From a checkpoint of a small self-supervised image encoder.
Model: arch convnext_v2, norm layernorm_no_bias, activation gelu, patch size [2, 2], depths [3, 6, 6], widths [64, 128, 256].
Data: trained on drawn small creatures on textured ground, 101725 training examples, 6.9 epochs.
Rows from block 9 of a small self-supervised image encoder, named by matrix and row number. Rows with one number belong to one neuron. Each number is 50 + 10 x the weight over its row's rms, rounded and kept within 0 to 99. All counts start at 0.
After each neuron's rows are labels from the 100 images, of 14976, where the neuron reaches its highest value: "strongest on" is what is common among them; "peak on" is the class under the peak. Only what is clearly more common there than usual is listed. The data: drawn small creatures on textured ground.
# fc1: MLP up (model.blocks.9.mlp.fc1.weight, 1024x256), inputs 0-127
# fc2: MLP down (model.blocks.9.mlp.fc2.weight, 256x1024, transposed), outputs 0-127

fc1.72:50 49 50 50 47 50 50 50 50 50 30 50 50 50 50 50 50 50 50 50 69 50 50 50 50 50 50 50 50 50 32 50 50 63 50 50 50 50 50 50 65 86 28 50 80 50 52 37 50 60 50 50 59 50 50 50 50 68 50 31 50 50 50 69 64 38 50 50 50 50 69 50 50 75 50 50 50 38 61 50 36 50 50 50 50 70 50 58 50 50 52 50 50 49 50 50 50 50 62 50 50 50 50 60 50 50 39 50 50 50 50 82 50 63 50 50 50 50 50 50 52 62 50 50 22 50 50 50
fc2.72:50 65 50 50 44 50 41 64 50 50 79 50 50 50 50 50 56 50 50 36 50 50 74 50 50 50 50 50 50 69 52 38 40 69 31 50 68 69 50 50 50 36 50 28 82 50 50 50 50 50 50 58 50 50 11 50 32 50 50 50 50 50 50 41 50 50 50 50 50 50 50 50 50 50 50 29 36 41 50 31 63 50 57 50 50 50 50 50 77 68 50 50 50 50 51 50 37 50 50 50 50 45 37 50 50 46 40 50 50 48 50 50 50 50 50 50 69 50 50 50 50 71 46 50 55 50 50 50
strongest on: dragonfly
peak on: body

fc1.314:33 50 66 50 50 50 50 41 50 50 21 30 50 50 50 50 51 50 50 50 71 50 50 50 77 50 50 50 19 40 25 50 50 50 64 50 61 50 50 50 50 50 50 53 50 50 50 34 50 50 50 50 50 50 51 50 42 50 50 50 50 50 74 50 50 76 50 50 50 50 50 50 50 35 37 50 50 50 50 31 50 50 63 50 50 50 50 50 50 66 50 50 50 50 50 50 23 50 50 50 44 50 50 54 50 50 50 50 50 50 50 50 50 50 50 57 50 65 50 50 50 50 50 50 50 50 63 50
fc2.314:55 50 50 50 50 50 69 55 50 50 44 50 50 50 62 68 50 50 50 50 32 31 29 50 50 50 50 50 50 50 33 50 50 39 50 67 50 50 50 50 50 50 59 50 50 50 28 50 50 12 50 50 50 50 54 50 50 50 50 50 30 42 50 50 50 50 50 50 66 50 50 70 50 50 50 50 50 50 50 50 50 50 50 76 40 50 50 50 50 50 31 33 50 33 50 50 50 50 50 50 37 50 41 18 50 50 50 50 50 49 50 50 31 50 50 50 50 50 50 50 50 42 50 50 50 50 50 64
strongest on: spider; beetle
peak on: body

fc1.761:50 50 60 50 50 59 50 50 50 80 50 50 28 50 50 50 38 50 33 33 50 50 50 50 63 59 36 43 43 47 50 47 50 50 50 50 50 50 50 50 50 50 50 27 50 50 50 50 50 50 75 50 50 50 50 50 40 50 55 50 50 47 50 50 50 31 50 50 50 50 50 50 54 50 30 50 50 50 50 24 35 50 50 13 50 50 50 50 50 50 50 50 50 50 21 50 50 50 32 50 50 65 50 50 50 50 50 32 50 50 50 50 50 50 50 64 50 50 50 28 50 50 50 50 50 50 50 50
fc2.761:50 50 62 59 50 57 50 50 43 50 35 23 50 50 50 50 50 50 50 31 50 50 50 50 50 78 33 50 50 50 50 50 50 34 50 50 50 50 50 50 55 50 76 50 73 50 50 50 50 56 50 50 50 50 73 50 50 54 50 50 50 53 47 50 54 50 28 50 41 50 50 24 31 50 50 50 43 29 44 43 50 64 50 25 57 97 71 50 50 50 26 50 50 50 61 50 50 32 50 50 35 50 50 50 50 50 50 50 50 50 50 50 50 34 61 50 50 50 64 50 50 50 50 50 73 50 59 50
strongest on: starfish
peak on: body

fc1.328:50 50 50 50 83 50 50 50 15 50 35 50 50 50 66 50 50 50 50 50 30 50 31 50 50 72 50 32 50 50 50 43 50 50 50 50 61 50 19 50 50 39 50 50 50 50 50 50 50 50 50 53 83 68 61 50 50 50 22 50 69 50 50 50 50 36 50 41 50 50 50 50 50 50 43 50 50 50 50 50 50 50 50 50 50 50 37 42 50 50 50 50 32 50 50 50 50 50 50 23 50 50 50 50 35 50 50 50 50 50 50 50 50 50 50 73 50 50 50 50 46 49 50 50 50 50 50 71
fc2.328:61 55 52 68 50 35 50 50 17 50 50 50 50 50 50 50 50 72 52 40 50 50 50 50 69 50 50 50 22 50 50 26 50 50 50 50 50 47 50 50 41 50 50 50 50 18 50 50 78 22 50 50 50 50 31 50 50 33 50 50 50 50 27 50 50 50 50 50 37 50 28 28 50 50 68 50 50 31 50 50 50 38 50 50 46 50 50 42 50 24 40 50 56 50 68 50 50 50 92 50 29 50 50 50 77 73 50 50 50 50 50 39 59 50 50 50 75 50 50 50 50 50 50 50 50 50 50 41
strongest on: spider; large; beetle
peak on: body

fc1.617:50 50 50 48 50 50 50 50 31 50 50 50 50 50 34 50 55 96 50 50 59 50 50 30 50 50 50 50 29 50 50 50 50 70 68 50 57 50 48 50 50 29 41 50 50 50 50 50 50 73 41 23 50 34 50 68 50 50 50 50 50 50 75 40 50 35 48 50 23 50 14 50 50 20 50 50 50 50 28 50 50 50 76 50 50 39 50 50 50 50 50 50 50 50 50 60 50 50 50 67 50 50 50 68 50 50 50 74 50 50 50 50 50 50 48 50 50 50 50 50 50 50 50 50 50 50 50 40
fc2.617:50 50 50 50 50 50 50 50 50 50 50 33 50 50 47 24 67 50 50 50 32 55 20 50 50 60 50 50 50 50 50 50 50 50 80 50 50 50 58 50 50 50 66 50 50 50 50 50 50 50 50 62 35 50 50 50 50 50 64 73 50 50 50 50 50 50 50 50 37 50 50 50 50 50 50 50 50 50 63 50 50 21 50 50 50 46 50 24 50 58 50 50 47 71 50 50 50 50 50 23 22 50 60 50 50 50 50 39 50 72 50 50 50 31 50 33 22 76 50 50 50 50 75 32 50 47 28 50
strongest on: large; snail; fish
peak on: body

fc1.97:50 81 18 50 50 50 35 50 50 50 50 50 50 50 50 50 50 50 50 50 50 19 77 49 38 30 50 67 50 50 50 50 50 28 50 50 50 50 50 50 50 50 50 50 55 50 14 36 75 50 50 50 50 19 51 50 50 50 60 50 50 50 50 50 50 50 50 50 50 50 29 30 53 50 50 50 50 50 12 50 50 50 50 50 33 50 50 50 50 50 67 50 50 50 50 53 50 34 50 50 50 50 50 50 50 70 50 50 50 50 75 50 50 50 50 60 50 50 50 50 50 58 50 35 63 50 50 50
fc2.97:50 50 50 50 26 50 39 75 50 50 34 50 50 50 50 50 50 50 56 50 50 20 50 48 50 52 50 50 15 50 50 50 50 50 50 50 40 50 50 16 50 50 50 50 50 50 50 50 50 81 50 50 50 50 50 60 50 67 50 53 50 50 50 50 50 50 50 50 50 31 05 50 50 50 50 50 50 50 69 50 50 50 50 50 50 50 50 50 80 50 74 83 50 50 32 50 50 50 47 50 63 50 50 50 50 50 61 50 61 50 50 50 45 50 40 50 50 81 60 50 48 50 50 50 50 50 34 52
strongest on: butterfly
peak on: body

fc1.257:50 47 50 36 50 33 50 40 74 77 47 50 42 50 47 50 64 50 50 50 50 50 50 50 61 50 50 50 50 26 50 50 50 50 27 50 50 23 50 58 50 50 55 50 50 62 50 27 84 38 38 37 50 50 50 50 52 38 50 50 50 50 50 35 74 50 23 50 50 50 50 68 50 50 50 69 50 50 50 50 23 27 50 50 50 50 50 88 40 50 50 50 66 74 50 50 50 50 50 50 79 50 20 50 43 50 50 50 50 50 50 50 50 43 50 70 78 50 66 50 50 50 50 50 50 50 50 62
fc2.257:62 50 50 73 45 55 50 50 50 50 50 62 50 50 50 21 60 50 50 68 50 39 72 50 50 50 50 58 50 50 48 50 50 55 50 50 45 50 50 50 50 50 50 50 50 50 42 46 50 50 50 50 50 50 22 62 50 50 50 50 63 24 62 50 50 50 36 62 50 50 50 50 50 50 14 50 50 50 50 50 59 82 23 43 36 50 50 50 29 50 50 50 50 50 50 68 56 50 50 50 50 50 50 50 50 59 39 50 50 39 50 50 79 50 50 50 66 50 50 50 43 50 50 50 50 50 50 50
strongest on: spider
peak on: body

fc1.226:50 50 50 50 50 50 50 50 50 50 50 50 39 50 50 50 50 50 48 50 34 50 50 50 50 68 50 50 46 50 50 62 50 36 50 50 50 45 50 50 50 76 50 50 50 50 50 50 50 50 50 50 50 31 50 50 50 50 50 34 25 24 50 50 50 50 31 50 37 50 50 50 64 50 50 50 62 50 50 50 37 50 50 21 50 50 50 52 50 50 58 63 50 50 34 43 50 33 50 59 50 62 75 50 50 50 50 50 50 84 40 50 50 50 50 50 50 34 52 50 50 50 00 50 38 15 62 50
fc2.226:50 66 50 50 50 50 57 50 73 50 50 50 52 50 50 50 64 58 48 50 50 50 50 58 50 50 50 42 74 50 50 50 69 50 32 50 54 50 50 50 78 50 50 50 50 50 63 50 50 50 36 84 50 50 50 64 18 75 50 62 05 50 50 50 50 50 50 50 75 39 50 50 50 50 36 50 50 50 50 53 50 27 50 36 50 50 50 63 50 50 38 50 50 60 35 50 50 50 50 68 71 50 40 50 50 43 50 50 50 50 50 84 50 50 50 50 37 50 50 50 50 50 50 41 50 50 50 50
strongest on: starfish
peak on: body

fc1.275:50 50 50 50 50 41 50 50 45 50 50 69 23 50 50 50 50 55 57 50 50 50 50 57 38 35 94 50 50 50 50 50 66 50 50 50 28 50 68 39 50 56 50 50 50 50 50 50 50 50 67 50 96 55 45 50 37 68 32 50 35 50 50 50 50 50 50 50 50 50 50 50 50 50 50 50 50 39 50 50 50 50 50 50 50 50 50 50 50 50 50 50 50 50 50 50 35 50 50 50 50 50 50 62 50 50 49 50 34 50 50 50 64 50 50 54 50 50 50 50 37 50 66 50 49 50 50 50
fc2.275:50 50 34 50 50 50 50 09 50 50 50 50 50 50 50 04 50 50 50 50 50 78 50 50 50 50 50 50 50 50 64 50 26 50 50 50 43 50 50 62 72 38 33 50 50 50 50 50 50 71 50 50 50 38 50 50 50 50 50 50 74 65 50 35 23 50 50 50 50 50 41 50 50 50 50 58 42 50 50 50 50 50 50 50 34 50 50 60 50 50 50 50 56 50 50 50 50 71 50 50 50 50 50 50 64 28 50 50 50 68 52 67 85 50 50 50 50 50 50 50 50 48 50 50 44 50 23 50
strongest on: butterfly
peak on: body

fc1.762:50 50 61 50 50 50 50 32 50 35 50 70 50 50 50 76 50 65 50 50 50 50 50 50 50 50 50 50 50 50 50 64 50 50 50 09 50 50 50 50 88 50 50 50 50 50 50 50 50 73 65 50 61 50 50 65 50 46 50 73 50 50 50 50 70 50 50 50 50 50 50 50 50 83 50 50 55 50 65 50 50 50 50 50 44 64 71 50 50 50 41 50 48 50 50 50 50 75 50 50 50 50 50 50 61 50 21 47 63 50 50 50 50 73 50 60 50 50 50 50 54 73 50 50 55 50 50 50
fc2.762:50 50 50 50 59 50 50 50 50 50 50 50 50 50 50 50 50 42 50 50 50 50 74 50 59 50 50 29 50 50 50 50 50 50 35 50 50 43 50 50 22 50 50 50 67 50 84 50 47 50 50 50 16 61 62 23 50 50 50 50 50 50 50 50 50 50 50 50 50 50 28 50 30 50 66 00 58 50 50 50 50 71 50 45 49 33 50 50 68 50 66 50 35 75 50 61 50 50 75 50 49 50 41 50 49 50 50 50 50 50 50 50 50 50 50 50 50 73 64 50 50 50 50 50 71 69 50 56
strongest on: spider
peak on: body

fc1.588:50 50 50 50 50 50 50 50 50 50 63 75 50 50 50 50 50 50 50 50 50 39 59 50 50 50 50 50 50 36 50 50 50 31 52 50 50 50 30 90 50 50 50 50 50 50 50 50 33 50 72 50 50 50 26 50 46 50 50 50 50 50 50 50 50 50 52 50 50 50 71 56 50 50 50 69 65 50 23 50 50 50 50 65 50 50 64 50 50 50 50 50 50 31 50 50 71 50 50 50 50 53 50 50 50 50 50 50 50 50 50 50 50 32 71 80 37 50 50 50 50 50 50 50 50 50 50 75
fc2.588:50 50 80 27 39 66 50 50 50 38 50 65 36 71 50 22 64 50 50 50 50 50 50 50 50 50 50 73 50 27 50 77 50 50 69 62 37 50 50 50 50 34 50 50 50 50 67 50 50 50 50 50 50 50 56 50 50 50 50 27 73 71 50 50 50 32 50 50 50 27 50 50 50 50 50 50 50 27 50 50 37 64 60 50 79 50 78 50 50 50 50 50 50 50 38 50 79 50 50 50 50 50 50 50 50 50 46 50 50 78 50 50 73 64 50 50 50 61 50 50 34 50 22 50 50 50 50 50
strongest on: large; butterfly
peak on: body

fc1.268:50 50 50 50 50 50 50 54 50 50 50 50 78 50 14 50 52 50 50 50 50 50 50 40 27 36 50 50 50 50 50 50 50 50 50 50 50 16 50 50 50 50 37 31 50 50 50 50 68 50 50 50 50 50 50 15 50 73 50 50 50 36 50 12 27 50 39 29 50 34 50 50 50 50 39 50 50 50 75 50 40 67 50 50 50 32 50 50 50 50 50 45 50 42 50 71 50 50 29 50 28 50 50 84 31 50 50 50 50 50 50 50 50 50 50 50 50 50 50 52 33 50 50 42 74 50 50 50
fc2.268:50 46 63 50 50 50 66 78 50 50 44 50 50 50 50 82 70 50 50 50 50 50 50 15 50 50 25 47 50 50 72 50 50 50 50 50 46 74 46 50 50 92 50 50 26 50 50 50 50 50 50 50 50 24 50 50 50 54 50 50 50 50 50 50 52 61 50 50 50 50 50 50 50 22 65 50 50 50 50 41 50 50 50 50 50 50 50 50 50 50 68 50 50 50 50 50 50 50 62 50 50 50 75 50 50 30 50 50 50 50 50 50 50 50 50 50 50 50 63 50 50 50 50 38 44 50 50 50
strongest on: large
peak on: body

fc1.434:50 50 50 50 50 50 50 50 50 50 70 50 50 50 43 50 50 50 50 50 50 71 50 50 50 31 69 50 50 50 50 50 16 50 54 50 50 32 50 50 50 50 50 50 42 31 50 50 50 50 50 58 50 50 50 50 50 78 56 50 50 50 50 50 50 30 71 50 50 50 50 50 50 50 56 50 50 50 50 50 50 50 50 50 50 36 59 27 50 50 50 50 23 50 56 50 50 50 50 50 50 30 50 22 50 50 50 50 36 34 50 46 53 66 50 50 50 50 50 50 50 50 86 50 64 50 43 50
fc2.434:50 50 50 83 50 50 50 00 64 50 37 50 50 50 50 50 50 50 50 50 48 62 50 50 50 50 50 42 36 50 50 50 50 50 50 50 50 50 33 50 50 33 50 66 50 47 50 50 38 50 50 50 51 50 68 50 50 50 50 50 61 50 50 50 50 50 50 50 34 50 50 50 65 50 50 50 50 50 50 50 50 50 50 50 50 50 50 50 50 12 50 50 26 50 53 50 50 65 50 50 50 50 50 50 50 50 14 50 50 50 50 50 50 32 50 50 50 50 50 86 50 65 50 50 50 50 50 50
strongest on: large; fish; snail
peak on: body

fc1.256:27 67 50 70 70 50 50 32 50 66 50 49 50 50 60 50 50 50 50 50 50 50 50 50 50 67 23 50 50 50 50 50 87 75 29 30 36 56 54 50 68 50 77 50 50 50 50 50 50 50 50 50 50 50 50 50 50 50 50 50 50 35 50 50 50 45 50 68 50 50 50 50 41 50 50 50 50 42 23 50 50 50 50 50 50 50 50 50 68 50 50 63 50 38 50 40 50 50 37 50 52 37 50 50 48 50 32 50 58 47 50 50 35 36 50 50 34 50 50 50 69 20 50 50 67 50 50 50
fc2.256:64 50 50 50 50 50 50 50 50 37 50 82 50 50 50 50 46 50 50 50 50 74 50 50 50 63 50 50 50 50 50 50 50 50 50 50 50 50 50 31 50 65 50 50 50 65 50 50 50 50 62 50 38 50 50 50 50 50 50 31 75 26 70 58 50 50 22 38 50 50 50 50 67 50 50 32 50 50 50 50 50 50 71 50 50 50 50 50 29 50 50 29 50 68 50 72 50 50 50 41 81 50 29 50 50 71 50 50 43 27 50 50 85 50 50 50 58 47 50 50 50 50 50 50 36 50 50 57
strongest on: butterfly
peak on: body

fc1.160:50 79 50 33 50 50 60 50 11 50 58 50 50 31 80 26 50 50 33 50 50 50 50 50 50 50 47 50 50 50 50 50 49 50 31 50 57 50 50 61 50 50 50 50 50 50 24 50 50 50 79 50 92 50 32 50 62 50 70 50 50 50 50 64 50 50 50 50 61 50 50 50 50 16 50 50 50 50 50 50 50 50 50 69 68 19 50 33 43 62 50 50 26 50 50 50 47 50 50 50 50 70 50 50 42 50 50 61 25 50 43 50 50 40 69 50 50 27 48 50 50 50 50 50 50 60 50 50
fc2.160:50 61 50 50 50 50 50 50 28 60 50 50 50 50 50 50 21 79 30 50 50 50 74 50 50 31 49 50 50 50 50 50 50 50 50 51 50 27 10 21 50 27 50 47 50 48 24 50 50 61 50 50 45 50 50 62 39 50 50 50 50 50 50 50 26 37 63 50 50 32 50 50 50 50 50 71 50 66 50 87 50 29 50 50 50 50 50 50 33 50 50 45 50 15 50 50 50 50 50 50 50 50 50 50 50 63 50 50 50 50 50 50 47 50 50 50 50 50 54 50 50 69 36 37 50 50 50 50
strongest on: butterfly
peak on: body

fc1.409:41 50 50 43 50 50 50 50 31 31 42 50 22 50 50 52 50 50 50 50 50 61 28 50 50 50 50 50 50 50 50 32 50 39 50 50 50 50 50 50 50 50 61 69 50 74 35 50 50 50 50 50 50 50 50 50 48 50 50 13 50 50 50 50 50 50 64 50 50 50 50 45 50 50 50 53 50 63 50 50 50 52 50 50 64 50 93 54 50 50 50 50 50 50 23 50 50 34 50 32 50 50 50 50 50 50 50 50 50 50 50 50 50 50 50 50 50 50 50 50 50 50 50 87 50 50 50 50
fc2.409:50 50 54 50 50 50 47 28 50 50 50 50 50 50 50 50 38 50 50 50 50 50 50 50 77 50 50 50 50 50 50 44 50 50 50 30 50 50 42 50 50 50 50 50 05 50 79 50 59 67 50 53 76 50 50 50 50 50 51 71 63 50 66 50 50 50 50 50 50 50 50 76 50 50 50 85 63 35 50 50 50 50 50 50 50 50 50 50 50 50 50 50 50 61 50 50 50 50 40 50 50 77 50 50 50 26 50 29 84 50 31 50 36 50 61 86 03 50 50 50 50 50 50 50 50 50 21 50
strongest on: butterfly; fish
peak on: body

fc1.577:50 50 50 64 50 50 65 50 50 50 50 50 64 58 50 50 50 28 50 65 50 43 50 50 50 26 50 50 18 50 31 50 50 50 50 50 50 74 50 50 59 33 50 42 50 50 56 31 63 69 56 50 50 61 50 50 50 50 50 50 50 81 65 50 50 50 46 50 66 59 34 50 72 50 50 50 59 50 50 50 35 50 56 50 50 50 37 50 50 50 50 50 50 50 50 50 50 34 47 50 50 44 50 50 55 21 50 50 50 50 50 50 50 94 50 50 50 60 50 50 67 50 42 50 83 93 50 50
fc2.577:50 50 50 50 50 50 50 50 50 50 50 50 61 50 35 34 72 50 62 62 50 50 24 35 50 50 50 50 25 41 64 50 72 54 48 50 50 50 50 50 50 50 90 63 38 50 50 60 31 28 50 29 50 47 46 50 50 50 39 52 50 50 61 50 50 50 50 50 50 67 67 50 39 50 72 50 50 50 50 50 40 30 28 50 37 50 50 72 50 50 50 50 50 50 50 50 50 50 50 50 50 57 38 50 48 66 50 26 23 50 50 50 40 56 50 50 50 50 50 50 50 50 50 50 50 50 28 50
strongest on: spider; black
peak on: body

fc1.122:50 50 50 30 28 50 50 69 50 50 50 48 50 50 50 73 50 50 56 50 50 50 50 15 62 50 53 51 64 24 50 50 50 50 50 50 50 50 76 50 63 52 50 50 51 50 52 50 50 50 38 50 64 23 50 50 61 50 50 29 71 57 50 50 50 38 50 77 50 50 41 50 66 50 50 50 50 82 33 36 50 50 50 42 50 50 50 50 73 50 50 50 50 50 50 50 50 50 61 50 50 50 50 50 50 50 50 50 29 43 50 50 50 50 50 50 50 50 50 69 50 50 50 50 61 50 50 50
fc2.122:17 50 50 50 50 50 50 50 68 50 50 50 50 50 34 44 50 50 50 50 33 41 23 50 50 50 73 24 40 50 50 45 50 25 50 50 50 50 50 50 50 50 34 50 50 50 50 50 35 50 50 50 50 70 50 50 50 50 50 50 50 79 30 50 50 64 50 50 40 50 43 50 50 50 50 50 34 50 26 50 50 37 69 50 14 50 70 50 50 50 50 50 39 53 50 70 50 50 50 50 53 50 50 50 50 50 62 50 50 50 50 50 40 50 50 50 36 76 50 50 50 50 50 50 62 27 50 50
strongest on: large; snail
peak on: body

fc1.663:50 50 50 50 50 50 50 50 30 50 77 50 50 50 31 50 50 48 50 50 50 50 38 50 50 50 50 52 75 50 50 50 50 50 50 50 50 31 39 47 50 50 50 50 50 50 66 50 50 26 50 50 51 27 70 50 50 40 50 50 50 65 50 50 67 50 50 50 62 50 61 50 50 50 50 37 50 50 79 50 50 50 50 50 50 50 40 50 50 40 50 50 50 50 50 50 50 50 50 50 65 50 50 50 50 50 50 50 50 50 50 50 50 51 34 56 50 50 66 50 17 50 50 26 74 50 50 50
fc2.663:50 74 50 50 37 50 72 50 50 50 50 50 34 50 31 26 62 50 50 53 50 50 24 50 56 50 10 50 29 50 50 50 50 50 50 50 27 50 50 50 50 50 57 50 50 50 55 50 50 50 50 73 50 50 50 44 50 50 75 50 41 50 64 63 50 42 50 50 74 41 50 50 64 50 95 50 50 39 50 50 50 50 50 48 73 50 50 50 50 36 33 50 50 50 50 72 61 50 50 50 50 50 50 56 50 50 50 31 50 50 50 36 50 50 50 50 43 68 85 57 50 41 50 50 50 50 50 70
strongest on: butterfly; beetle
peak on: body

fc1.279:50 50 50 50 72 50 50 44 50 50 50 50 46 50 32 65 21 68 50 50 50 50 31 50 50 50 50 57 38 50 29 50 45 50 50 50 50 50 72 71 50 50 69 20 50 50 59 50 50 50 50 50 50 50 50 50 64 50 50 34 50 41 80 50 50 50 50 62 50 50 50 50 50 17 50 50 64 50 57 50 38 76 50 50 50 50 50 50 50 50 50 75 50 50 50 50 41 50 62 50 50 35 50 50 50 50 61 31 50 33 29 50 49 50 50 50 37 50 42 50 56 50 50 50 50 50 50 77
fc2.279:76 50 29 50 50 50 50 50 66 50 50 50 50 50 50 50 50 50 50 50 50 50 37 50 50 50 75 50 15 50 50 50 50 50 50 50 50 50 50 50 50 50 71 85 50 50 50 50 50 10 50 50 50 65 50 50 32 50 50 50 50 50 50 50 50 50 50 50 50 50 50 28 50 21 38 69 58 57 50 50 50 34 33 75 50 36 68 28 50 50 50 50 50 50 50 41 50 25 50 68 50 50 50 50 46 50 50 62 50 50 50 56 50 50 50 50 50 50 50 50 52 50 50 50 56 56 50 50
strongest on: spider; beetle; black
peak on: body

fc1.431:32 71 50 50 16 46 50 50 50 50 22 50 50 50 50 50 50 50 53 50 50 50 50 50 67 41 50 50 50 50 50 50 43 80 59 49 50 50 50 50 50 50 50 50 62 50 50 41 50 50 73 14 72 50 50 50 50 50 50 50 50 50 50 50 50 62 50 50 50 34 63 50 50 34 50 64 50 50 50 68 50 50 50 49 50 58 50 50 50 50 50 50 50 50 42 50 50 50 50 46 37 50 50 50 50 50 50 50 58 50 50 52 31 64 64 50 50 50 50 50 58 72 79 63 58 50 59 55
fc2.431:50 50 50 50 50 30 37 45 50 50 50 63 50 50 50 29 19 48 65 50 50 50 50 50 60 50 37 50 43 50 50 39 25 50 50 39 50 31 50 50 52 50 50 50 80 61 50 50 50 50 50 42 50 50 50 48 50 50 50 50 56 50 55 50 50 50 48 19 84 50 50 50 50 50 50 50 50 50 50 50 50 59 50 50 17 50 50 50 50 50 50 50 80 50 50 50 50 22 50 49 50 40 50 55 50 86 85 63 50 50 50 80 75 50 50 50 50 67 69 50 50 50 50 33 50 50 21 50
strongest on: butterfly
peak on: body

fc1.508:21 50 50 27 50 50 50 50 50 50 50 50 50 50 50 50 31 50 48 50 65 50 50 49 72 53 61 67 50 50 50 50 50 50 50 50 25 60 67 50 69 50 50 50 60 73 50 50 50 50 25 78 50 50 50 50 50 50 50 50 52 50 50 50 50 50 54 50 50 38 33 50 50 50 50 32 50 50 50 73 50 50 50 50 50 50 50 50 50 50 41 50 54 50 50 50 50 50 20 43 50 50 89 35 62 26 50 50 70 50 50 50 50 36 37 61 50 50 50 63 50 50 72 38 30 50 29 50
fc2.508:21 50 50 50 50 50 14 50 50 50 70 67 50 50 78 50 50 50 50 50 50 50 50 56 50 37 67 50 50 50 50 50 50 50 50 54 50 13 50 50 14 50 55 50 50 50 64 50 50 50 38 50 59 50 50 50 50 50 43 51 50 50 50 50 50 45 70 50 50 50 50 50 50 57 50 50 70 50 40 50 34 50 76 68 50 50 50 63 67 50 50 63 50 50 34 50 05 50 50 50 50 50 50 50 50 50 50 50 50 50 50 50 39 50 50 50 48 50 50 26 50 50 50 50 72 50 50 50
strongest on: spider
peak on: body

fc1.400:66 50 48 50 42 45 50 34 57 75 50 50 50 50 50 50 50 50 21 50 50 50 50 50 50 50 50 50 50 50 50 50 74 43 50 50 68 50 67 50 58 50 50 61 50 50 64 50 35 50 50 50 50 50 50 50 50 72 54 31 50 50 50 33 50 50 50 50 25 63 61 40 50 50 50 50 50 50 50 50 50 50 78 36 71 60 50 35 50 50 70 44 50 50 50 50 50 35 50 50 25 50 95 50 72 35 55 50 50 50 50 78 50 50 50 50 50 50 50 50 50 50 46 50 37 50 50 50
fc2.400:50 50 41 41 50 61 51 50 50 50 45 33 50 50 50 50 50 50 61 28 50 50 50 23 50 38 50 50 50 50 44 54 61 31 50 50 50 50 52 33 50 50 50 30 76 54 50 57 16 50 39 50 57 50 35 59 50 50 50 50 50 70 50 50 50 50 43 50 50 50 50 50 50 35 50 50 70 50 35 50 50 50 50 63 67 36 50 50 50 50 66 50 51 50 50 50 63 67 50 50 49 44 50 61 68 31 50 50 50 50 50 66 50 50 24 50 98 71 55 50 50 50 71 36 50 50 50 50
strongest on: starfish; turtle
peak on: body